{
  "model": "image embedding model",
  "dataset": "views of escape-time and Newton fractals",
  "train_examples": 145000,
  "image_size": 64,
  "crop_scale_min": 1,
  "horizontal_flip": false,
  "targets": ["kind"],
  "num_classes": 10,
  "embedding_dim": 64,
  "arch": "vit",
  "norm": "rmsnorm",
  "norm_position": "pre",
  "activation": "gelu",
  "mlp_ratio": 2,
  "head_dim": 48,
  "fused_qkv": false,
  "bias": "none",
  "qk_norm": false,
  "layer_scale_init": 1.0,
  "parallel_block": false,
  "inner_norm": false,
  "patch_size": [4, 4],
  "conv_stem": true,
  "layers": 14,
  "width": 128,
  "positions": "conv",
  "pooling": "mean",
  "am_softmax_margin": 0.2,
  "am_softmax_scale": 30,
  "init": "lecun_normal",
  "residual_init": "scaled_by_depth",
  "optimizer": "soap",
  "beta2": 0.95,
  "lr": 0.005,
  "beta1": 0.9,
  "shampoo_beta": 0.95,
  "eps": 1e-08,
  "precondition_frequency": 10,
  "max_precond_dim": 1024,
  "one_sided": false,
  "adamw_lr_other_params": 0.0022,
  "grad_clip": 1.0,
  "steps": 6400,
  "batch_size": 384,
  "epochs": 16.9,
  "lr_schedule": "cosine",
  "final_lr_fraction": 0.1,
  "warmup_steps": 1280,
  "weight_decay": 0.0,
  "adamw_weight_decay_other_params": 0
}
Rows from block 10, named by matrix and row number. Rows with one number belong to one attention dimension. Each number is 128 + 24 x the weight over its row's rms, rounded and kept within 0 to 255. All counts start at 0. Numbers have three digits each. After the name is the row's rms in percent of the matrix's.
# v: attention value (model.blocks.10.attn.v.weight, 96x128), inputs 0-127
# proj: attention output (model.blocks.10.attn.proj.weight, 128x96, transposed), outputs 0-127
v.13 105:166147143132145109100133126078123095133105155069100130151094183149133121100099108086095130149097121109128122116097097153154150149150087128127148128127111095132121130113156112133197141126121096147165151124111103154115153109108146137159154158144126155143143145119157136110090161106122128101111092167121110153111088134124129088114143139116119139146160087142122100165156117077120141145140
proj.13 105:132100112117134128109102113180138133131147125097120094068115113150152130159176112166142108136131112157114113169148187068134094195121108115139120105119130129167143152147109115070088125184138138096095098123115094124140156130138132152119145115154154133130093114134115118103117155141141153135124144126103150120181158138145124124171140092134149116135117156119157110098126115117143151113128
v.14 108:107131134115149124175126118130098164164158144125083155129129126193082066119142092130105149125116139142118166080135126132104111166132103113115135110079140152126109091106139117107095104150115155123107117109100145113136130131152133122135120111116125166143140114127120109140079138161164148124109125161152078131081173087116116140142109138153094069119136120125137132178109111135114149120104
proj.14 107:113114109173111085105115182137146053101151126142174087118111115080103121134094115159101127148114150111175106113151125068120158118140123145170153135131100113154139147123165136140101182141155129134106101105143103150096138109141141136131146108132121107165109182117122138149132126128110116120108130128110126185156128123117152099131105147122146110146096116136133113147084139151142126088137
v.15 082:104094146136136138130165085127124124117078133164138191159098115141125158144126141156166112158129131089137138091118119145129077138096130137136128113101107134145107099159144130137071139103122150118056132096159128115168094116160126128149163125155145181121128088147137149134094141153158138167145142146141160146133120103130172116147109125109099086122079133136122155139122112121136140133147
proj.15 082:095175113097090135141134160119142100112118152126120105076118160166124102125099137122127120105130140116132137114092117180113121186123140123124140180198137111086151163135151177128121121150138117130100129132100140131129109093161155136108124148128126096141140146107138113195173142158142133133158132127150139121111145163114125154108117114132140102151167114132136128127157133123152165068167
v.16 103:094159135095091128075131094120134092167155126141144107100105091135122188142097140189118103112127128145140077144117138114107122128097110154152120098131140171103152119085124108155143100114129138157146104152122101136127098108096129123095159120149145188108101145075108132151095131134109128173111112125138123179112082103115135118117136106127147162123116121098144100118137145131114138117106
proj.16 110:105170160165167139149183097112121114111103113093089134163093104120146137128154097106111147142111154096131151153155118150182166126149105101117139184134145108105124141103098136135119096151110118118109153117103146092176165111154108111117105120134160108124140130168160112128145169128162173131134133119103148153148102120117117126118177108111110094107127131150106168115128118086117126151143
v.17 097:147108133132103135126173164146132139128134125120133095140137114109161121065150105168147121101096122139137166135132145142149183132126122155160131099135135096111164169130157157139160113089141151105152079153133143147133104120125118132128156144130111108120133102117163132065130133164134088127136193096151164116138132140197153117123161121116146157117131165118122134115130134189102144117112
proj.17 094:152112141121111156137114134112128115114116116155161127125123159153108102124144144079147172121164090142144125132106109129163090162146059108078101136154099128155087079156083137120126132116143095146134169092144141129124162145119123141169088131094131182105138141133147133078124107105124150139135113146167085108126075111106107117163122133147112145131147135113128107137142133135132082108152
v.18 093:160135119111141108109090127086151108101119121134096110154105115113144107165118112113135140135141092130111106109136125121139123111186135091090140111134132120100171137133142129135110115154160143127114100142163076103156139107137131091140143149172154134133113173122076118124080134127110125179115103158135066143119180144133160087095149180126156146131120153105141147136133096098120108112164
proj.18 089:144079137165134154190094144155131144129117111146106139116189131158152146089090107148106124130139128108123139151128109140140135125098133137155120159082134102154117162093139145109124127154075130115122139092126141109124115129137108139114088098154124126147142132178216121134110122118133116094119127125125136136138113123156113129128104133139127073184139112149138156086132126139167082130086
v.19 108:096113132142111129115163135117129142136127153148126140100150140069084119137113110116154125104064142125151129124109135111077121123162130169169105156101125078142131122100113128129122118079135156110078100133105126166127122113135118128137131113126119135125099047180101136099132120147167123151137131131108151104121119123116122147173137121104085128121095137117165134093128118196151099116145
proj.19 108:144152121128141140142125154155125136131133129163133136150121172133128130127148155114163104115156170074112150135154119128143170159078113135082134126159108193108088097116127116165157156121184087124103159140125134115135120137099128121150113109068142109102158110058125125114118126137093154113103099120129128089107148147108140142119103126146174150116137121123079131145136170119131151122151
v.20 105:113081127119120147114113094112113145156106140136129137154110146140123154145120136140157140156123122168126157137157119144157112151114160150124147109081143140132102100119123045093145152126164138100085172152120129105113104133133154128164108124142160157144119111116152107155116137116126119125133079133146093112102121087134139139081104112078111114138142091113077120146096090107119177086154
proj.20 097:144120116131095090145167129106110078101105141088137091097141130164085159121153103168105134116121127124136147079134111145112107155110122122146131136169113103143140151135147173116107123143145129152147105105095138128169131144133129132131133144164117090167129157132100155181155107110130147084124191136153135174122168139121084126144135127103120116115139146153147170118124153113156155073124
v.21 106:106140115141106140106131133117126108130097160141096140149125177086088103147107142106116146156137086115136089136085080111143111124145112111161086159151110096129097098126103118135101094110136091140105094108158111130163175159132136106112121160150146135160110066113134113110129143114130129118153126116103131145073112151086132122108116132073178152104118098135151112113112163115132134165126
proj.21 101:123153149139144128177111115187120119128121189069131123106158136160147126097159117154178092125144141126098155143160159150121145128106150124117122137110139169108164112105141113094113146115111154139123158159081106143114104123168137085136144078141103166092146120121139173119140128127135158123083098127115123150125115130122109144159142099193134131140125147133109116126157152117130159155107
v.22 101:086122138124119155139144130171122163115165110128140086151149109104137115164172113179140152128154090165148161149162143160130135130087140115086155105151145143111145160173096092088127114115159141123080119151176150098131127138106110144138133115152099152112154139113156122110118110132141126157165105110113138129157155119146128082121108095127108097137123118064110116112107141127154110087134
proj.22 093:163134130121119127155164120128086105166083123124174124130097158137077115126108139088124144146115131122082151127077096180144082133131131094128096099160118139112136129138137146139154118136131132126106129115145125097112096164125107126133171113111144118160106154156134107108149101104102088069116135093142107162118098099098107180108111171128107143117127124142153149129145103153100113125089
v.23 103:085135110141132123109106116132115115093106123124111167149130120133173089143120130143099099117146102137134109137142116135095121132080096131086149128102127128152110088115148129142125119150142148152121120103106054122127150135128152128135140173105175121149138092170196100148130160135116122155126123169134169113092168168085172115137148145091142138180134109156157129136144098137139133104119
proj.23 101:120129102098086140125161146161150149098113139145133114072117164140112145074128179156131120128115106078144151131115121088166154151124145111139119150088136119098125133126103145166091153104176115096141166146153120138110108111158120159119150143148124141140129121156098172158132166122140095144146153127123133157141163114102139105144097109139118148115071115098107125170158135164152158144135
v.24 101:126107150094104134130141129097120103134122138109140144135150129118138094108141148148112162129200123177104175138148118150089132150122173119120163104101124163128142133110155107108178137138155144066110124117118140149126113129179153129134093135093129172144112161144145086083153144151138127127096155167158131116116148100149151124108125099120157157155154114105080125139094133134111172129145
proj.24 106:138104107166090142157137123142128126103122116075125082137081141139078146141154118180099111107111096101156093107144107116128081135107102114143118132156151126150096130125146163122122144068111115135146105176114129140154146134124123079126112133157146126169155117176094132155118110139151159106133143133182117144137071135093105144166121144110116098111153127092137141119130158137113141112139
v.25 104:121122107149113156116090156128173087175140104128121150091143109126142120116111111146104132109132135155122119132083117127125132141117153145189114112128117146138103148139130121128154151163094117088129100124128088089124087131132161151157161151127129115101126100142166183158088111125170116143095113148151147118098120116124175099187150096093109128146111107104157106172122085117111113124105
proj.25 107:116186142070143115134115114156129131100126075136132092145153133165129121124120125102116116164102056065152104141124131069149131140096119118123139155124148113123139145123105134128097104130155086172126125118097143149140146136152142173103096102071110134128119164136127151131138134109152071130128111164117108145133134124100107117113131139155145118137138088149118126132115130123195126152118
v.26 098:116187111123107124090172157141160133153143147156113171161135111118127098138138116156136108150174099143143134131105105129103122147186125127113161140114115096119100132156107127069126122133120150115131088115147118125148127067128132107108118116120133121146163116176124129190123131144178162146145110136099143162130129140132144081163104139127160099139076125142167117169145153108146128138119
proj.26 090:137148110113145143135093157169114149119113104134099127085122198124140153104121163107113107126090152071102113145136107134162127121100117110119149108141155137117096136143135128163106135118115149132112115150116117102115117150119094117122205082103084110146117158091123122138116152121095153119149131116133161159171181103081145142146135128112104126142129069124120084132114130156103153129138
v.27 087:166128094164066137140120127135098151156137102150161156126150167091164113156078078128104119128172141166119079171148131127156144125093125122133146152148104118130141125086131113126123121139150138140124127113086105123125119126116095096125101123071159114120111144142144084151114140119140143165091150097153144152158124124128112088102125135117122137151145082119161145133106095081101118122147
proj.27 089:133117145104109130156128066088148140085136131121105082113144139103140175121146110108111146079100153087131114123090130122119128087149146112136090125124121147123100162136111113133087095110143153128143120151124150124160124144118098179150165105122123120151111124151132197155122154108168129169142113152128108148090137103103152157168123132130151106105099097134101139115166118137123100078113
v.28 099:132120146111150092134170092117138141126153139080170142142103119138113159106134118167166081147106126083170110094123151165154170114120123180168141122113121106104144135111101134143101125110171130170102118170121114127114115119106109122122183129168134151150141135058117117087108150125139140109127145144139110172112135125138149081123121139133093101107110127150135112131161156136148120163120
proj.28 098:120118131149120123099168179094108126155128169133115132069095160118154107147117124104125138100162140129130179128132139150103107161128119133106122143152118114153167123114122149090113116158135158105110140082163154087113153077129151153103137128097203165129112132120123087138152129143103161139126141115120142124170129138142112129129150125154144107162159117137132114127118115050160123133152
v.29 119:102141141119105117081126110161162130086121107098159118148095141127170130143119142120115079128127127137155100117171129123093122097151135107142113129121170086111154153167140133138099202139137135141132150110144121129158120118149143129101163107130153131087150172106126139093182158102120108189126103125146162101164136088152122122117136114136146069099139132098117137143129111100147102113126
proj.29 113:086112106110122112160125130104112150170083149136116167125147137139102175122104134135119140122141133150138152161117108130159118105155134149106141092101081131107083140104156140148149083139137165080120096123152123125130098138105095154119070157087111129120124139143151117137130148120133163078112095114132097132075176118131120169140128100108145116157117111124089138118162079095152122124130
v.30 110:119120123145105138121116085165115136151149098122123116112142085144112144126115163140127087144120128136138150108126151131127100123120127207119140100101124134149146125155144107155120098123085167169151152127132108123124074129138103148087137128122130093113102119121086122152088152156120131162172089121137195138108164107107114149105104080138138117095109169104114079104148153145138157130111
proj.30 108:149149147102149124089169112103146139147138161108121185133142139108147134096114163104134147174135144127126134138121073114151193116164105106163130140179117132113125088123076158122124185111146132137142153076114131115135132162116136122135129195109130080106123149121160105120133115167131146120107140120098104159169123148137108145130152161134123108092132112093125128134114140104103128152140
v.31 098:126132101113159122150131134126147132142149095110160164154136101150112099142114136130145106146170096108153100110140176112149178135114147142116129115126110121146161133152156152119163160121136136121138090124125137097136149148126141104095156162135093122109189121076162167127099119164119156104111145131101146152135145138079139107119177070095125112138107118125132094123126111135134056154093
proj.31 096:114128144114114130123152098113095171141112132118122134107087172135139111150127147136100166131098091100099152185116144110124157125142151120139096157152167124095099156143141124144135161158144158128118128144128101124118141084173135143095136103116166104138168112132151142103145131094141070154137109171112101117122141141150110107135138209154112173133155081110142105118140099133100119120133
v.32 107:096094094149116130102150116173139157126129129112089142118136146120122090107133135117149143134110106142136101125104116167134127141168110128178123187108144127140108108141104150103106130140137124142109149093071090153153123106120148120146102076154130114140149143087130119106127122103129126137114112105158112154117145130100140098152133140067068104142109168126130156158132087122121073155184
proj.32 110:135135143126159101114138148121107117150186145138139121112114119136130148181136128094108096154164151068136131156129156110131109126131158153117113141129131122120157128081181132150125125146133116131094112136162125106109092076116132149147121159094145122110085152116140140116112110132102122087115112139142120073159185103133144115134082138164162145137099097184113130125124136109172156115080
v.33 091:117149087121133100125154125113175153120114147108100100130150122123134141149144130173156102084116092119150155137120132131137119121134121123168166150098121137120122129142114141177146117118178159151140084130125125118140123126135122083064070136157152109198140134112100115107108146131140076165097142104142147175104124147092115132075125138136177125099106104142128132153140118159133153134122
proj.33 084:122129193166140104108146135159090139122160126171096131145136120122102134121089097142133155126137127107101170109108112095157146115121114120123102146129125080092108117136121153140145147117135114105143150103157131132119134106080115082105121117150153185104110117157117137106106178130097140116076099134139135125137167120145104105188095108146093104158093128148133151114137103099129082099117
v.34 100:116123103143098142108177150115140121110158140164160100150081118070111064121124112122167132149160060151171134122105160137155136091165119144105117138140152098123152154119141143136163140149124146084071078135141114120123164177106113095149120104149104138134142147102103097130133150102111108117088108120113104139150127117115120095129105138144125131144099152128114129110163131115128129137142
proj.34 095:188099148132143125156101147138073139117111153154117116118156166156107152127136159120123142109139134141142113145161151157132152119140189148123114152125139133113084106112153149115108105125126154131166179148132092111105122100114133132121101158091140112168103106128149127150082109091125111116109089125117146140146076146130099173159147122115123177119167129165120124102144096154107106100091
v.35 105:143109124123126063123124151094155108129148120137140118143114126153106158127150113121141152133097199070143081117121142121132110071126151120118092166154145148111100130122118173161107154160132114156155150151146167122105119166127107128144175110159134086135096143076134144143140120077091133123125142114114101133129103114154135124141128141155119108122131157112125143104153112076096109110160
proj.35 100:111158116097129108138125150123110146166105126160126129132149118079185098121115101129112158127167127197132126133120165182133142133118140174129124128103108094150186158147122119116173084148111097130122081118111135126129133093107137175112098139126140133121129122111110118139155099143136113134121123109119114113174165107159109095090139079129120117174111135167118141103113083096136134146115
v.36 094:102132096132154135113124132106125167107158125134120159128118142094172145149128146147102125130174122125110151126162093116115132104147148113080139150108087125131122111172099149131171154163129067144166141138134072119148135155112166156101164138140117156112120132163157136150113142095098105163148083140114112150113128133109145123129125125138188138118121100184120101130098123129179161104133
proj.36 088:118129117128161157092125125118123138168112141108090180124160116101115188091138107154097123109128097142059121110108148132116130122131101089136165098120127142121121110132112088091116118156116162159142110101082146083125114137128115092085115108122099131153127119143117126129136159126133134064133130119143132118133122115121099122146113106134100122148083128069140150147177098112103130172094
v.37 085:109145119103128133140129108192106150123176130111130102147153111197127129117117110115129124136142101148133094132141167161161115136105109139130129116146140136131132136146103094105143121081126084135110145135123131132059147126062122097121136086128120179142136090087176130116152109129096105131157118104103096169150098150131098093144118092152126118112109127078116127100141146121148105138121
proj.37 081:084123124147154111129137122068108093170079134108159126128108087106127103170111184112114134121147199140097125137137144140132106091163148116122120150148143130145159115113100131133092155137123097125098104105114148085165133105176121162122167158121151101127100124157130139107107118086124135109149122135126154131135132131133125145114133107105090181104139102139125178147110136128085146106125
v.38 096:130117136136144149135123143156109114110086135110161122119123092113072135124102118143171126121103064126135126126126115132144158128178120134137077149134108156140115118111127154108088158090094117135116116129107075179081147080153110150100150161152173150117129097092098133125125088149151120130139135119128102189112133130122137104094124116148117141080131141146116138093092165160134133119146
proj.38 093:142104133174124093146140148112144128153149171116145121119097131152161172108066114153105129135139161111134153116160147144121121152136134104141115163134129128135133098141137143134119152160136115123137129131134203078116134156181199124130108107123145145119094070118170143095132128152107146162159105103110125121157115141140101134114132131109143102131171119092089130119152114132136140176094
v.39 094:097147181134099137146120138123139106099112169105146095120186120143138108094116096089094160161092129133083127116139097128121128128116166122153094145144140159113181143131080121141157131165116110153153126175124112116116144112132159155096088102138090078111126166126127113137130071103141140161107140151140141117122147108126136129111117113105192137132151101131141119159139145139130127096106
proj.39 102:160102115164177149146150107116142114091171102139102160150123118131115153109083101146151147127130102112192133110138135103120109131113125146119127084117138126163140097149096094111130116118135118143109123127102143135122110168164085127117136168124136118115134106185144161138177102158138132094105099115086166154152117106117165152136165155116115169126116143121116115128094130100105151187131
v.40 107:104096098104101134082155152130148143123104159131154133108102138104159136151122145130096143150183137140139124126068156132128101140137138189119121170126134125125150107139161113133170138169083133134107149130077146173106135112149124099161168123110147129158102127145150099127171134100138121127138096135135129165157099124131051140134127097127134083152133142138131131096114118083105135123144
proj.40 103:134118135113108141089102139157126185131166152075117136127119109168151136138157115159145154071096161105080060134137124162124171129127176139124127114157129154126131140127128165144116108121138123114115083133138128127148120124151147161124122173101180097141121135092126114148084126163136162072135121102104149099135148120144127175143112107146133154135149161118136142138149119150138157112119
v.41 108:163174137162181131156128105145124164139103134150117123133169081169122111177153101153146121127117124131134142090106163094151099139179133126160161081130112121116120112160118183092074114096156176139083127129136173094139147094127116143132105136160131118140130136122117126134150149142139110154136134118134085147138108145118127146147141140150087131107106120105142135096152178152117126131131
proj.41 104:123112147115128086105134166127148093131141134172176104093156158129145114135074143133123120127082183122116167080123096130107137120126110133117135134157126091140108149129171150150133138145089130081118131108170124136116160133105108087159144121146113141170116154122124129113095128089111139177139142183126149104131131146159127103068148142152119101105157078128116149121103125132138118103135
v.42 105:113154114162123105131145093154126103101111147154171119155147130096150096165136139144172148106112101131121109152172160116105150110079111067063167129168101109164097147102128117135135118160085140114069141151116147126135118160092119111157116126139118154134145108131150110118127109132086150112136125115108103100118154150112141117101141137113132158108147126111105131117093168093156166134132
proj.42 104:130100075135110156194135134138117126128122149113137104105105119129118129116112128097138097125141129167118148127111133176135122127140167127121124165094151159125145155178134105078092146150134131148165164169149112102131119124128105122115181142149153100136153099147084147139154134113147101162157143120114106171100103138160103147147086150095120156137115130117153158126180099165098116155110
v.43 102:117161114149140120152119134134146115100133084144154141135107118108118166124149091134173101137098112123098122101164158122122139110178082132137128124143118089123148151120141204130140155134101069118134128164110130163179127081110086142150104112162179125086150132123123160131153108177122134099120133108143142128118154099150147121137170119112163101109107148120141116137106121127134102144168
proj.43 096:131107107112136119165109129128152177163158129159158154145125123120137149140150141123131135124155149159168166139112098123137116151154140163111134135122156131165130140146112133144112096140134150157130114127154138114112142152158118151107128095091077147073130134163135070107116178096128123172144118132075115120141115149113109090157102115132172133174192114106103083135106141106145151122100
v.44 104:166141110125158091132120087128138125096123112127115109107130130126144136142113146116114114113156148088137098159146171156139186119083122143109136118118104113186147138109131119168138151114142182165126107100139130114101143178160090105117135168116125149138105083138097115103094135140126128159121140150145169133088108187079115139122131123142121178103123113156117136146148124081162138152123
proj.44 102:095141138139131138143160108116160146097096193087082132136138129117138094130089117154152130121113118138110151137130138097102137128100126132125120134105141146088130141142094148101092159149147113084161198109123128155147123063103167105116137142146158108119166095127111140142158161137135093152134140109120102106092119160150119131123103136139134105138112110062167155125165135140117098140111
v.45 095:168137119125139137110122118096147083101077130098152101115084136107105136140114150098156139073137170147079128138141117122103120149132164105154118130138132126115140132100183160140139123142088171095181143106145128144144138104108112112125167145127123116117085155143144115137110171152094113137107140184139136126155131123132085140115152112129120141124121178113089144075161141126083139119141
proj.45 099:136101147132129170161118132160144144131152103108111151100116148155165117114143144151114132128090107142133112141108097154133137135127099126126126109149151081159103114110102109119127127132133098115149129146135152139144146136117130145095080172165137104120148090108138131116105130155135144152208161158140101120088096159130119101133143110112125083113187142116177146108102110149148051098129
v.46 090:133173136156140087128115115120096120135165102170104130163091180112144173115128151118173108123113128134107106124124153128168099147126128131110127102140148106093128130150147145149133148170095081118145126159097094126115154119138123077189163150124149160113134129117122117113116159085079124095099086145134100117110136133162149121102096159111131152098133163163099133106120114127123160121133
proj.46 085:120071124131135135137085143067138114077125119124134155082129125145131093117156129089109143144170089175137139148138125123109194109145150119125153155115145127115153143146131161058122102126114135121144127104142161108159169072125138117104107170150109114111113132115148123136127151142126124140117150137090152127117138127138097111133109067123140152154101132127157086163145115124157099128112
v.47 099:152152145147058139074095141183136115116118160103139118148151128114114107111084129149144109132139115143118137136103124152174163121138129153162125119110166100144130168159119153086140100112166182139136135101138128152134128107101147083127159126110111109109131165107133104120126130102172114115147123069112120130163070139108128121080135138108126157162113132118173145134101140112115121126112
proj.47 096:145120165135155132156109116131102074154109158137091129150143159196134141152195125111102106134122118093102111125130082120141121147150129106093135111153134123091067135125089088141120136101130132107122126109122150149136119135124089165149145116119137141158097136115143167113106105116122159148129082178145147107139152091104121150139127154148156130100144165185110135103166139134129137122127
v.48 112:116086106110139126119087151144085142103053103113113123144144146123146126117128131100104109141105125157098130166158152135191146122143187112080156134155157151118139107111141113129121123122111143157163163146131138169131180108073141093098121166123143137096133114122101129171113080158138133085091134133142135143133146147138114103101152135103138128131123150096106113123145121149124153143107
proj.48 111:121149171110111121134137138110104129144118128142197068085121154116120095105147182068132169127139113138093094124118118148114129121127108180125131139153113117167114138089150140127123129099105112076125127093100176130106155168147128134159172181137099117103107160120175140138133116136133128148140091095115153144132137130108107133129100151120122108142125172132131102126114135091128115111097
v.49 103:117124113126052127149130125100156121130143102143142120174111138126153135127120128142149094126131159111154146130111134138102105123139174160104109174112110132115145113134149138107099138170123150115098166138106109115171077147114117138119148088140139123119106146151110102134099110057169129102115170102187152114165134136131090139135113132155131181116143091138107166125103163136135098110145
proj.49 107:152126113149191081079186127129105137122086144109141141112127118144146139141118158153097113138142153129131117116127107126119110121130081107135133128129155167127128120152129103133132138148129076145133075151127148116123159092107156152137157130138136149147185109082114102094075090114112113123097161171129138156106115147146128137142132105100106177139141111157134062091131134125105140136122
v.50 095:141114183096121117126130119103083142125116121124179172146135149104116118142115133064147157143109123124098134158148127126145137161147127138088157164184157148109124141111114102133140123098115142164134113124114124144084141121153176133144109125080101130133152142154085098140124124155132141077102074167115128137170131137087121135116160088120149151132156144171162137113143136121102114103142
proj.50 093:113158137151183129106146146161111145146133151109110088125154119070105135097157118151136159133103112146129150115094165117114127136172126166100159167111120118084130129117103094155116144123130128070132100086119177110158104165133085117160145102102137135144090118083135151140154146132117108138158127118104129115094117116096104120174117169135151105153112123144152138158134113119173135116143
v.51 097:134150118067105115114115118149072166135136153121122109062159139102175124182129110126133131139155131127135138136159105105163148098192140121123147094110123162105104112121147127151124116157138153153113104125136100174141122113095123134108116123194126139130142103145140137128141142109168094111138134101135081136112158113132131093085127165156159134140124120167103101114095116161149120114137
proj.51 091:139170153129089106157102063108145120094135139143136105116149095151140130101132170092097106150102153122081104168122133125125111129121114143119157131119130096102161087105156143129108140115165105120131122143103172139124105116125137130134148147090108141106089138166148127103062135136077147135112159124131137147166084126132076110165103093138144128126115169123110144098107129115150140127091
v.52 106:091178120060150148106166116080113099123120161104127134163164146106087164154124160110126144140144126121181099142099113118143109147115122120124133158171115143118111105138122102115150173077126099129122115156148118115152132097114130150134142163103140178170152131131123143121163103134148145118152142119088102091123120128111142094117137100132090113108151139135103129159116149065101131121137
proj.52 113:122138127178135128147116132144119147097104129156120133173165105142133134117139127156102122162139117155082138148129164099096159145167141092139141078118146128152094118110147114071097151133153115099157129065181089154134092128172140091117132112125128114078107125132151162149153159152111094119151122168139144105122102119095160145158159134132114146112141135116134106153134123111143132093100
v.53 087:110122089114130138161107142109175157114101193125151095106128148126134103103120148151118135117157161143102160114121130123138100101136120115179115092136105125131103119116105094120131073134115136155106114121150143127099138137185147141129099175150192119136121139136131105113098073131107127113093135147110134102120133170174189128092148103106098094142099110146103127109142130144131142106108
proj.53 091:149119151141171117135105133100118089108144127140141188118125093113177118150135087119123114083155121131127094141124110156112126165118132113096129100125162101129097173153169109143121120122115165129093169150128121128136115103105148109127095131133121115115140153100170142129187157120187158135144118137120163143144138113144137156094088134134104134124168177146065143123146119087118151131132
v.54 106:151102092172102117110141131140114116107136167111136113154163116108116103086091078099113109129130112169130108103159106069149149107180108131146152086118140109144090143093127126125137125113133112149106099127145164129127143161154114148108145155134105127151151105157156149133161074157119136113140119126110161194150137142135140095101113144105119106102117112129158102145129143139180167108118
proj.54 110:131130139092112165120122122116133098103137145151120104130131139138109094148167125139116135103123146131096119194065121136137163122120152149114124146151128126160156143101189116081133129079127122126150120127133156135104177124129198132159110127132120172145100162106128106140106153134166196154144153091125124122135114083129144149121150129152157101133122160107119152145101124107141081126133
v.55 097:130111091140130098132125128187112136124131099135197145099071154133111112134112120154111162119135157133139122134163118118128138126169125081127138142117162112125140139165111138170088091143056139079125112092132132159111154119117177135159105139146126125106115105135098091137134172083129122096125140121100110131107130086120150116103099126128127160142163122090119116112153134114095097123155
proj.55 109:089112138120093162105128097132084127130132121132139160118142128132155134115146171134137125109117162126130112118126120112144091145097099146134097096151150110110100138093099056204154158114196150141153100150100130122170116124150141107120123139096107145163108156127159163095121152139110098110161084127156123126167108155121106149117133150135157105136097140113110097128116141141131156096128
v.56 106:113129159094119128108160175132139104101104124084077108113149132135104186140142169102129134126170141145104147142140107162166087141095102105082138189120106145130139113143118135127108087090106101141150116157178100126163123123157140098145125147122124115118142121145076107115113112128156149116118158132129114107146089126110152164145125121089173114133171163110113138131118148124128118143092
proj.56 106:146098119173089093148142126134116063152148093110101119122125111123189112132124123139152134147133126124106143152125140115114145139149139145168128129127129125126101124109167154155115162182102092114111109100132143115108157164145062162089148123103164131132123131088191168152155117148108086125165088138135110100122152124118120116130092140123075137128135121149167144135136140125160127141134
v.57 105:153145120129091105141138120097140111140106114164103143184133135150132093151125151122109132108151129130072131115146150140136148119117180135147105140112115112096116123101143104138149134158145135179151176157168143150179125076158124131135183141082129140140120131143167160161118132109152117114150133123153170116145154149102072122166177120128127128159111111108110132111101154126107174123145
proj.57 106:163138132106171150115165190089117168154158124142199115135154146152092128132118106085101140122135110099146114140138157167126119135153108140134155153169145150154128156142119106095074092151130136113148096106123118108085151148139128104115133156140120138123120130145081098132141088120133087145102152126129127153114135139128145163106098114127105179094135120157129156170120132150102136105115
v.58 121:146137089158114109137132143106137110095123137167102089127136134123146131142118143119140123140131120141107118101124117151134107161101149134154148130131112163174130148117127125159127108171119127128122117145134102104140193127159125081108101161085177089149089119134103132131156150145171107162124152179112135137116127160124133154118168154097136148131138154156119057104127089149133144203105
proj.58 121:104128110144134156133129116089116102138120168120156156132121122108120134159120097104111112128147153103123114128169091158125130145145133126120103086107121117109089098135124164103165102156139189100126163092083143121117107116106113166137116081133142163136109119122102109121140099102127161158116121082167094081144139102129156078085112143142116115161096136146138142143113099070136162109115
v.59 108:134136142157099164131116112231155161128129127116142139141109147163131129157105096144101131129135145116157148094099125186087066109127125123115099146139080156120100136119131130090131152144147149110141160098096133114125132126128126141184127132145149173113142105128160124122121147120122122125130077085136086108150123105147108134153138105119126126128130128093108117175145108116106101087132
proj.59 105:114131117136120139168134179125126132138134075130108131152125128101164142111134119139126158080150136156150115134147116141128159143088102106144105125114153157161154135107103126129112151095117125145153165088115154177135133103084132113095145128187112097134156147146131106103145111119103131106130143164136128152144132166125122140126114108128143105085154099123115084095141135184052174163120
v.60 098:119087103169125111143140137112112151148093123112107127119097152120140105159173136139104103117162100095095153134142122170170120152120100123134135110131163105125113146098118131149108125174138144113145158129071176135102106148116120122079101102122117116117060152159121116162099155115160176110162099128115094127093145145128104137169123133170128146139135149151146152085144136142116154122099
proj.60 101:127148124095134126104097134113109108161136123147135124098146142125102184111089127088151156137103157094136088092118133154137092086127132147114130164097135114076084072140090135162161099144104122114085161125118100135162132101122128139152093138105142132115147157112089141097152113104117134111079115135141107126100141155100099130138140143079136115134119091097110106136132107096151115162159
v.61 100:108117077104137091158098108110086114144126150115162106127105110121126120128150115156112143171081112117136146129069125144132129152128151092124156143171132149116182112158147111100130151130102141113116114116105149133073133118092114142170113138171147113086180099132089135159132121101120121151155151110174080120103142095105138149101144118117105140138123150129126170103141104105087124128122
proj.61 097:152145139112132110189129150148122132097138162130137160121157155125101135119124158128119126129156099138119128097165121125110138156136117177125103105079112109149092078116090120109151133104161140074102145183104098150158100132133140113121141111120132134124106149136187120076117135180146136091111104138129147136118121144166128079118130123140159101142159099118090081116135149126100137098148
v.62 101:115136180075140122094112135113118148129114132109156140141114132144135150106108148105121173184132166129113177132149116159150136104104112134128139158155070164125133105120116089146118135127133122131167136209186091131139150103158144144123146146130085132130153084115111105134120137172100147109103151135132141084142096136135135124102149109116152134129089173139089103112109132118133132118123
proj.62 098:150102129151125125137157134078115134127124096107175090128112088097102110128127130173112119078115131114131133135131165134130101128135161120159126130085165104113104160078112140114118091142116133149125109081120135159142097160146099103127146146117145160148148111107120165182135092143138145079138131084073121152144161143119108153159081118145119132103121152146131154130151137120166140089098